config = dict(
    dataset='pen-drawn characters of a made-up script with 800 signs',
    downsampling_factor=8,
    encoder_fused_qkv=False,
    encoder_moe='expert_choice',
    encoder_moe_every=1,
    decoder_attention=False,
    residual_init='scaled_by_depth',
    optimizer='soap',
    steps=11400,
    warmup_steps=340,
    weight_decay=0.2,
)
Rows from block 2 of the decoder of a small image FSQ autoencoder, named by matrix and row number. Rows with one number belong to one channel. Each number is 128 + 24 x the weight over its row's rms, rounded and kept within 0 to 255. All counts start at 0.
After each channel's rows are labels from the 100 images, of 14848, where the channel reaches its highest value: "strongest on" is what is common among them. Only what is clearly more common there than usual is listed. The data: pen-drawn characters of a made-up script with 800 signs. In brackets: how many of the 100, against the usual share in percent.
# convs0: first 3x3 conv (decoder.decb.0.0.convs.0.weight, 144x144x3x3, each kernel summed), inputs 0-47
# convs1: second 3x3 conv (decoder.decb.0.0.convs.1.weight, 144x144x3x3, transposed, each kernel summed), outputs 0-47

convs0.75 [126 132 128 113 159 125  74 127 124 102  90 116 125 132 129 128  97 139 121 154 114  97 166 121 130 123  79 122 106 168  83 106 107 101 120 128 102 129  94 156 113 153 148 146 154 123 123 117]
convs1.75 [117 127 138 143 115 129 120 122 125 104 121 137  94 118 134 107 125 113 126 148 135 123 139 138 115 133 161 136 131 102 114 151 139 168 148 120 147 141 115 167 149 129 151  95 112 145 158  86]
strongest on: thin pen (64 vs 31.1)

convs0.130 [ 86 101 137 100 133 122 123 139  82  96 102 112 111 124 101 120 156 104 132 128 131 160 107  93 105 105 117 126  87 148 128  89 115 124 155 125 147 110 136 121 154  88 110 118 137 134 139 121]
convs1.130 [117 137 149  89 125 121 119 133 110  81 103 140 145 134 114 119 185 138 155  86 130 150 152 117  98 127 175 165 126 140 112 119 164 161 159 117 124 120 121 150 133 132 137  96 112 124 128 138]
strongest on: four strokes (47 vs 22.9)

convs0.127 [153 100 132 117  93 108 145 102 148 142 146 127 125 136 116 100 124 152 118 119 115 158 129 135 102 124 110 157 137  82 138  76 126 116 102 136 130 136 158 135  81 129 113 128 141  75  86 132]
convs1.127 [128 124 161 122 105 120 107 152 166 129 133  96 132  84  76 123 127 113 148 120 114 102 126 156 121 116 157 134 147 155 158 106 171  98 133 116 137 125 128  95 132  96 130 136 102 164 148 134]
strongest on: dark on light (100 vs 50.4); four strokes (47 vs 22.9)

convs0.24 [104 133 138 132 135 153 175 136 140 135 130 107 139 157  95 103 116 142 160  92 131 148 136 129 138 137 154 132  97 108 170 161 150 185 124 124 159 142 129 165 105 125 116 119 157 122 134 131]
convs1.24 [137 108 113 136  97 102  84 118 133 113  85 130 135 113 129 108 173 136 101 134 133 108 120 115 116 125 142 118 113  96  93  97 155 106 122 127 123 111 154  88 139  92 118 112 110  95 124 102]
strongest on: thick pen (77 vs 31.3)

convs0.83 [130 125 121 105 104 102 126 112 167 112 120 105 139 139 128  76 144 137 122  98 110 133 122 136 124 126  87 108 115 113  98  81 117 123  85 153 138 112 134  95 127 139 122 127 109 101  80 122]
convs1.83 [136 172 106 117 144 168  60 115  97 109 131 142 100 137 135 141 123 141 119 123 133  97 111 103 111 125 101 153 121 104 105 102 154 161 146  87 105 102 119 114 128 158 132 147 141 163 104 101]
strongest on: thick pen (64 vs 31.3)

convs0.28 [177 159  79  99 134 125 121 131 164 108 104 110 113 163  75 101 141 124 130 129 136 148 146 116 109 133 131 114 127 134 104 119 127 122 108 118 132 151 133 108 103 108 103 142 145 132 107 134]
convs1.28 [124  93 134 143 130 166 118 151  93 111 102 112 144 101 121 130  93  93 161 149 117  89 144 164 129 144 130 144 119 108 202 121 108 146 116 123  96 129 125 119  85 111 138 140 141 137 130  95]
strongest on: dark on light (86 vs 50.4)

convs0.69 [122 132 117 117 130 181 141 153 144 106 130 106 122 142 127 133 132 148 108  95 101 177 138 120 154 140  84 149 118  87 156 192 126 157 115 133 174 129 121 143 135 108 135 106 140 122 146 125]
convs1.69 [ 86 102 141 147 138 114 141 149 158 123 127 110 100 124 105 135 179 149 126 144 129 119 154 101 128  90 132 142 118 172 140 133 153 167 164 113 144 144 143  98 148 152 137 137  81 103 143 123]
strongest on: thick pen (60 vs 31.3)

convs0.126 [126 107  88 102  85 136 118 193 109 115 113 128  98 138 113 118 128 113 129 142 125 147 107 120 100 118 132 146 143 107 124 110 145 111 110 140 172 118 137 136 107 129  93 126 119 129  75 119]
convs1.126 [ 96 153  98 119 108 151 122 181 113 107 127 145 120 138  98 125 112 161 117 164 110 136 112 148 124 127 147 105 157 109 117  78 162 129 157 153 102  93 139 180 103 149  98 134 134 174 151 123]
strongest on: four strokes (49 vs 22.9)

convs0.87 [118  97  99  99 109 110 155 106 161 112 136  94 124 132 152 124 138 127 123  65 146 125 114 105 103 142 122  93 123 110 145 112 128 127  84 101 115 128 120 172 121  92 122 135 143 117 127 147]
convs1.87 [ 75 111 124 140 121 136 110 148 135 120  74 117 152 141 106 110 147 143 102 154  92 128 113 135 126 159 161 105 112  90 139 175 122 101 101 128 101  85 142 113 140 120 124 103  90 127 135 104]
strongest on: four strokes (49 vs 22.9)

convs0.20 [103  72 102  92 149 117 121 123  97 128 109 122 102 118 132 121 122 124 114 116 123 103 122 127 101 136  90 166 137 113 122  90 162 153 120 138 112 118  96 145 143  94 113 146 135 128 140 140]
convs1.20 [128 115 102 135 119 120 130 143 165 155 110 143 131 160 128 155 111 147 110 105 118 166 101 122 109 124 154 106 124 117 128 148 158  97 139 101 123 151 153 158 142 145 116 126 100 163 147 163]
strongest on: thick pen (72 vs 31.3)

convs0.86 [107 121 142 109 132 119 112 134  95  83  89 114 100 146  63 101 145 123 118  96  91 137 127 124 122 135  77 134 110 109 113  64 138 160 125 113 130 116 142 133 125 114 106 132 130 130  94 110]
convs1.86 [135 106 116 143 126  99 134 102 127  86 121 144 148 139 112 144 154 103 117  97 162 110 142 110 140  87 182 132 100 146 131 100 219 150 161 141 153 160 164 131 115 107 157 133 127 116 110 141]
strongest on: thick pen (73 vs 31.3)

convs0.114 [ 81  90 122 118 124 127  99 102 142 132 177  81 119 146 112 113 107 117  91 134 131 139 141 103 109 146  91 127 105 108 112 101 103 108  84 137 133 147 116 119 126  70 118 105 125 110 128 131]
convs1.114 [168 154 118 130 136 120 134 123 137 127 157 127 103 147 130 114 156 129 178 127 162 121 131 141 156 112 143 170 138 139 125 108 120  95 137 188 104 159 164  95 145 136 136 110 146 134 125 147]
strongest on: dark on light (99 vs 50.4)